From a checkpoint of a small image classifier.
Training: 11000 steps, batches of 384.
Rows from block 6 of a small image classifier, named by matrix and row number. Rows with one number belong to one channel. Each number is 128 + 32 x the weight over its row's rms, rounded and kept within 0 to 255. All counts start at 0. Numbers have three digits each.
After each channel's rows are labels from the 100 images, of 14848, where the channel reaches its highest value: "responds to" is what is common among them. Only what is clearly more common there than usual is listed. The data: cartoon faces.
# convs1: first pointwise conv (model.blocks.6.convs.1.weight, 320x320x1x1), inputs 0-159
# convs3: second pointwise conv (model.blocks.6.convs.3.weight, 320x320x1x1, transposed), outputs 0-159

convs1.64:087114131093128092154186136098164115123143128103112107128161117127097074165153109112126121163079080112122158091121146060137156128124139190137125101163112088108145064127113215126126090113124162144119128134151140158137109123109158096139121124125130112105094149106102149136086142116141103145085137140084123188143148131168121148109201071237107146184091132099118135112149130130126215119092114161017122155162144153131123160122112103116104140150135150138068139140114098162181118121154100
convs3.64:177101130079177108095175080147102148073132107123097155124129111099100136156129140104180097130124123188115148125062158115079119095118141121102128099186117150134148128103139071127113114123195144101136152168083144103089129139148117091171038093089123139112139155145221163121140177110114113141095175123107090137089154143104155124120144229172139126113193132165155083255171162139129156126080136096125132116176152122184119154164128083096074160119141147233131125117078117228136093115096100
responds to: pink face

convs1.260:131134127085154102126186157111133135149164135212164093114138119118103101151108120082135095146075092108141131085125133024164156094102140177106096167161117150135147143142118194180122098126097154182134117119140141059132129125125200191144134129136142119106054154146094187107056098113155105137083099129110125211110167111170096118139161075206114112094068162139160129112127095157130198156093107105099136136167202162132109118086142122064115173133116150177148111196062106170192111157153226
convs3.260:166132132159154172175132139129139135152113151132123157113164130151134155160165160123088187136132140151122134137134136138172138152121171129199121090118118077142119069109191164115176140126149122137129138146149145143126154162137146111189096157157123131143126118154191144110194155139132125133137108129165193127190111184114170140170188104119138134133192160161120168149166101122109156129137087121144192120132133120138119234123117119101152157146159207169218157171112149131155130127150173
responds to: yellow hair; pink face; long hair

convs1.172:113131145100164117127255136143136157130111123137157133132142114103093143152118129078126058136076096114153119123183132050151142128125121149118120132148116140128130100127128255095122131125119153144132105150120159152126128138116255090130119140121130107103069147118144144071098123120174102124139088139098116151122150125136102146127163129255121095161102144127144144093128122131131157129078141148139140119152168143119112128089146130109079130124131146119152108141101125152169118135143167
convs3.172:110065169094144104143125145079134137161173098112162123112076108105144131094132187103142086118144128125106090109165159096096089178107126133116195136094119156166147151144151013155139122091119138159105120101108131131139152124145135183179154128133175101116022142120123037114121169127098126150110162155101100121134120064118129165106255166158164128149062098126122135055157131110111134148115134053104175136097119119159134177180097109129154077144121091114162143117117105169151134118127172
responds to: teal hair; green hair

convs1.160:125113140098190098132255141162151140127136157148153124122135120117104136143115129034127068127076097078182165110177135078160140111100121152115129127129107139120146121136132174083111123123120142135113067175127148161137107125113255064135097135134125124084099171114133125091083123126169106120129052141102112141110147117147091157131161174255120100177060151122184146097123139133125148148106135107136129118165167156120107135102143140108076130144106153106164123129123124180154103161134176
convs3.160:145114136122138097168125129115122122124136122097117137120116127130140063145138105124061195138133076134152136110085088135127172148159133110111138122079102114112151143096101255129171087156163096103153149083143138149122105108135144127095126129144121170159216120131139182151152137115162141114134093158138227147155127149118107117119054074132092118093178162132086104108041104150128106172125000115141135110143116104113119120067101130128130099129106071097067123185090139105090072170143073
responds to: teal hair

convs1.287:168151071130095144149190104107101108137175154093124171120076090129164180127165126113139160102055133032130108107129086138059105144147082083152088128116169063136145135154122094086146115133140133084112172151152167075143113153124126204128097103107098120155148113139142180154098128138079150094097244127168158141147091187083145139073151045110169139111144141160125123118156125123114112090098169118085142087099153137133144039154131131156135069115093101115124123088097116105118177122064176
convs3.287:113168159188165155130144149083128084123144124127164115139069129116115128101136112156150147123090091103140098150190105147120193100165162115140139088134145112129156128115140108110114123104057158080153170151120096050132062121147109217099060137122141178098096071120118098123112120141070140085122142133096128154127173112107101060089101069102103152076131098076158142138109125129190113139107180112122160167122146141153108049153152122106168082146117152093102118102138106169140126132107158
responds to: a mohawk; red hair; yellow hair

convs1.143:191115074126130117160139117095112161132078108128162223141124173086133145131151168117116176139108118101093077096133119161077135163185115135083116149105159152155181094125140111190108118130125135089109172093101142124104102133168148146128181159118152121089122099153126155184173149127123128063118080126129150106170026149190133171107117094103111092142133159136160151140074136138125148169117174112080167137064114087117136042138104088134103018137100127121193184151114162136045125148161075
convs3.143:105153143172125138152126176213109119165151176120166140134178104163177121135162142132139116131136109157144165165125163156103145117158128183149143183121181152135114177135122117131113157135176116081123126171171175214147116190152153144104144158167117153186135151128122171100109124115141151138179124149142183145162167169157130222167109121119152165156120104133112132116131242172151127139164140143140158145106150147141177159077141156174122140153130125124182150205179162113134117124220137
responds to: a mohawk; black hair; white hair

convs1.305:046170138155108089126037128142129109120126121118120104130116147111130128115133113190116130136145122144184139125182104189132124070139135136166125103104116146109123161119132068108120153138161086116122095129125117112111078139144150039108107122134160128131108172124083092114177128123156133128142060122146136120139169130144092155107105114133100097219142160122060140151189162167146113132167155100164215114147140090114129077083142110131093092133143145124098208107130148064069094107078149
convs3.305:145190152140105110072148114170113134105142103129087115128158145131058136200094156146140092149110100169076128136119145209159147182102154120089132151118173155104121069140134225131140183172086127156141100132122177159123107109098144143173085091138126146094169172142139175136116120133072207102135134092100143176047127137117135150151170171116152115134124162159182149233135133170107103124103106112111134109130119130194115126185118129125082148137147184185173140133105122161143154134086115
responds to: green hair; beard

convs1.308:034148120090109085135087117074129051132211127123121110149151119127136124119120135152133195123122123167187112107211114148130018062148136144121132133138185167128139161121121114141124136128133154153121087125111103180134111124138220100110117128138113147099138092115136148121141115122161147140121113120116134126133121096142092125149106234183123097164137148130166115124148121134137145139118048131154113137080172127134122077071149129118076191131126100127084117234144127130134112146126196
convs3.308:132114146153165071107144193056156123137176087147125121130086141143136150128104122143111103129109116106129128134151162130131149133098148126124142148111149144139171118113110138156075167151008121149147112170113059095126120098139116128170111116149142174116144199103128119111155114122104145144132122121094145146114130097105107128047132130154136135137158128090195195226126196191118153152119129090113117086125117128111118142194145128140094036140114126186120135133104122135144177115110041
responds to: green hair; beard

convs1.209:206135132129153171125178152165109154121048120090122123148119155116122097082119148084100114116160118136076160132104105200143171138146107140133134128074149178146089145139129108097123112161117129121130128110117130129112119125148036070120137118136174137131114132132121162205093114054100148100135191134166149074125147172126224155166117097179129107157150086168144142142142164096136159125136097141165084111047168119118130132135130128131099162139191169127106152040115111125098106136140081
convs3.209:140077100115146150159124158088173153110146208080103149137125081122118133111077154134159158107128116153217100088112078146163169146170146123119100073128128101198133176178215078106127083145166144101101178141128117058114121065088149160112151161145167113131128159115110081134246126127192055140097132145143099068218116141124154083110174103173094117103129122130138127080141100135125151102150185141163093143100096133124108114121107119147162120132094136136110120092104127119130144134138128
responds to: a mohawk; green hair; orange hair

convs1.41:074120139106145106151191138100170141120159139104108109127149113122091098177137128109131112153073093091137146102112129046142152136125131179134131097149118089114146075131118222144126098111128169139117135120151148146139121111113154096153114124122134119105063146107102143133086128106140092135079129135097113179142139128163134146107198074255104136195094144105130134098157130135141193126070140147044121140163128146121113153125112107104098136127135155136061136146120093158199128125158047
convs3.41:129115104136125072152072074136131065117087126119127149134150147129128106136130142091115154135141126110175095148100105107135098144150104105088126129179113080103114162131145151132128138123108095131103070060154159158123144110147121111151171131090121160113132093126074102102111148139097061098137142127151149130103097115126158142107077081165075147115157126102093085052054163146136131124137160088085075106082139128147151054115084126077052171090115103086145087208127132065123136153146131
responds to: pink face; grey face

convs1.52:039091134109124091132240093136144131135204151168120166134158099133142107152131101085128120137119123167113073108047156078122126113124127144128141129111167122107133122129115208166130117130106143132117125112167118146141155115126210063121118142122113129158155209115124111118093138089147112184115123134109138185128101020074084129105152107077140133098086118141086121121165098135142173085091109145077122136108196144142112098108140129096120155148120115173139130069112116139207123096151157
convs3.52:092071074096084054093100080048123135123111084112122039112038142119110091133077097082114177108104145136109134108081089124119079118121099086111115098055116127067118136110090107117136103094088151146123096112090156091106132132125091080111144100093107151099128181087060118079136100140137085135111122101097107117101134107106070115098074114114098118151112100117092101100098149089142125119109062113124066111092111116139122058175112114097123118091145077116077090104103130126122123130083111
responds to: pink face; teal hair

convs1.226:122074105131142189101170116110129148143146119097101108153083130141172081145146133105137109102103151105059124136043111132078172083110102085148104081092119110132129117115116087047119122149080148028150077136119127189149117124124111115078146111165100154155121172122188100148174117147108150151108140141133105126144108125069204136087140112106093142130210167092085114149136139120139062127110071127124126100227065164148150150155136120176135113100158128069157207130104110095111135128131143
convs3.226:136163167064123179135135071159082105125106167111111102118125169104119151143162158137154134138142071091076089176117136150074077073083132138143127133211123130124145049190204142080122163146109184117092169102155115157133176110162110096138114168135118144147121124153120097154143207136105107131133148058127138160124093102149151107118134152124143167139093192143128138167127066102105048167120123147100151137128145120113150129089139143120149142149088049099150144167157124064143102114160175
responds to: a mohawk; pink hair; orange hair

convs1.257:061074142109106148159000124087131117131134153091140143159130135106097135129122119199118145136096103154068113096159092131119208164107145148118136127127086150131155089135137149138099123131144137142111098070104131131118139120127045145130126138125124134105116050153098165081106111116049099096125246136106109107148114082204184164154157147102085153087107218137131117138125109122134201138131220154132140127094118141142115118147148090089103126133150106120130154102114133094129138153171114
convs3.257:161141178151144095137162166172137107119107145116132131133104140134133133083171144095145222133155141152186092146125151127144144101130120123111134152152123104174096158126088169143098136159148165106121189159148147110148105126179158157135107141133132142158070083131194129096153172231156165139151114164142152116161150126151117107095157153080144143113141115142190128255150231146103122134151080117155172150151135130140142103148109128121122071136119161125166134151129141134136132143171144
responds to: a mohawk; green hair; teal hair

convs1.307:129134127108170113142044142187139151136142132151144115128135122111114118140129135148120085145052098053133083114162136053128110126131127151100142147133169074121170131127123146164115104113116115150115154106120111073129113124124217149168111136121130122126058209124100105127086138123153080128124056134104120159124120111168100146138116092201079134136088177151142135128103113144150163138115129128041157146161159139130125113111161121030092166143112063140122157111093112159132121140135136
convs3.307:092078152132109107070036107069142128116143099139128071130109127101138126105109139127141091125124108133131148139105163102160112121102131114116124144102107107134106156133130050123099098122104120084126072127096115082124120072132132145104124141101121102109199112129122075102108131085130108112141141145110056146146120103146128108099079139168088112116099114079108111110074126100133158119124132060083030111103114132082140059106148120085122075151113178185089112089091115121133137091107074
responds to: yellow hair

convs1.246:125127142077163085125121136137117128139123139192163108152160118130111088150135148143138102133099089139134132101000145124135045037121133167126133132131117151128129109120127180160126106122126146151118107092141129121135119126135146073133135123147122122117085171126099111107098126106199110136132160129101128143121202129140117141140135062198113099189106155118117141107142123174157160144086116141087117142162166156135123120112107120031073139137144122137176130155081113150155112122125158
convs3.246:109106106086106121089113069074119093109133066127123113093114134136095106107061079158120155121137125149086118107104163131145062146117151108128101103036112143104124103106181208131171101089068120146165139109107095132122139105098099096100154118134148105069141119112129178075113108139071180088101151096088107093074110066111115131101092134153133142097140104100099096238136153134140104112118114105100105116094119121180096122226130128106128139123105053084153099071084119104117122122090121
responds to: green hair

convs1.8:154097113205054106105181123155177159118181103068052193126116155172149155109117099071118135184130149142141121134165134150133152148116093077115134125111103130119129159120131193050139141134180083087191127167129138061148168140121105145154129116144121135162110132123099112075165159121142114144103081106132113126113183112100113108119092099124160082044151108161108168145145129082128130115134117124101144096141109142138149097160159165115128141116101141101186163080138119071124116079170129
convs3.8:132093115138113162128108152144129125166117151138064149142099097180139120105148142137156088129105082152200140121155163188121156093126140145158145141159106095119146164118168099096154173168158108098130155168079089128094115173159177101186118124057150109095141133130145075158113119081173083113132100156128111199160137156123138157142186096113196097145176166123142157065132133135134146119143153162094088120056106119067134157125107124197150168132118189165141115125127136174113124104092110
responds to: teal hair; beard

convs1.165:037151117157093145156043157156167150116113114110102124152114139117144161094183123181137125132108152180162138126175155152143121060101120136132158131124172085149155122119110093118129152145129064115140114132134117096120054152172149092123126124122161136147075175195065065152189145086154148102134062115134125107144200154141124119108099098062098079177161168157091162164174134129132098122156152103149175102110130102139123136110120115148095095127125168158113201129080151081083092070067168
convs3.165:131194149144110135109146187141147144116162156134080160133141106141041123159074194152157101134144108169083118121121127165193119201122135153111129124131122115144101100138104187114131146146090106155127153150132192176106117132106134119133096123117125150107169142126115178118208088109104221147129148083123139150086157129115126160160186140145168109117141167171153139172119127132086124134121133160113144120070125144191122112144150132178125194103147177215171148117125118139148156173100133
responds to: green hair; beard

convs1.127:144126149106136082149167111090148127142129134127151099119157128118063119169111123123124086131123091134150129114090115040121172122102129167125107132136103106134163099144128193163108112123115165157116131150136135146125121118114218114113124130140122136100000154138121138108108111109183082107122146140115117169115154125147100151127170133255102128143123148110127135093128119130152148148045085121031116130165167150133130147085092129059114140137127121124114075166104126180174135155161179
convs3.127:114147132064096120059134147103094131087144101066100161117160161127097127122085131121101121093128149121109143097136144140096102144077102075112097143160088161124127144113168099134151078139118088170113072117111157096114140135119116111113150148120155160086089071110167113084103124110117119109084077075109040137056115081113105134087103125125136073086051128062137060126096137078093070103093096112091066108178126081117122171121107108115160086111086090070060163051090092110133157135088098
responds to: pink face; grey hair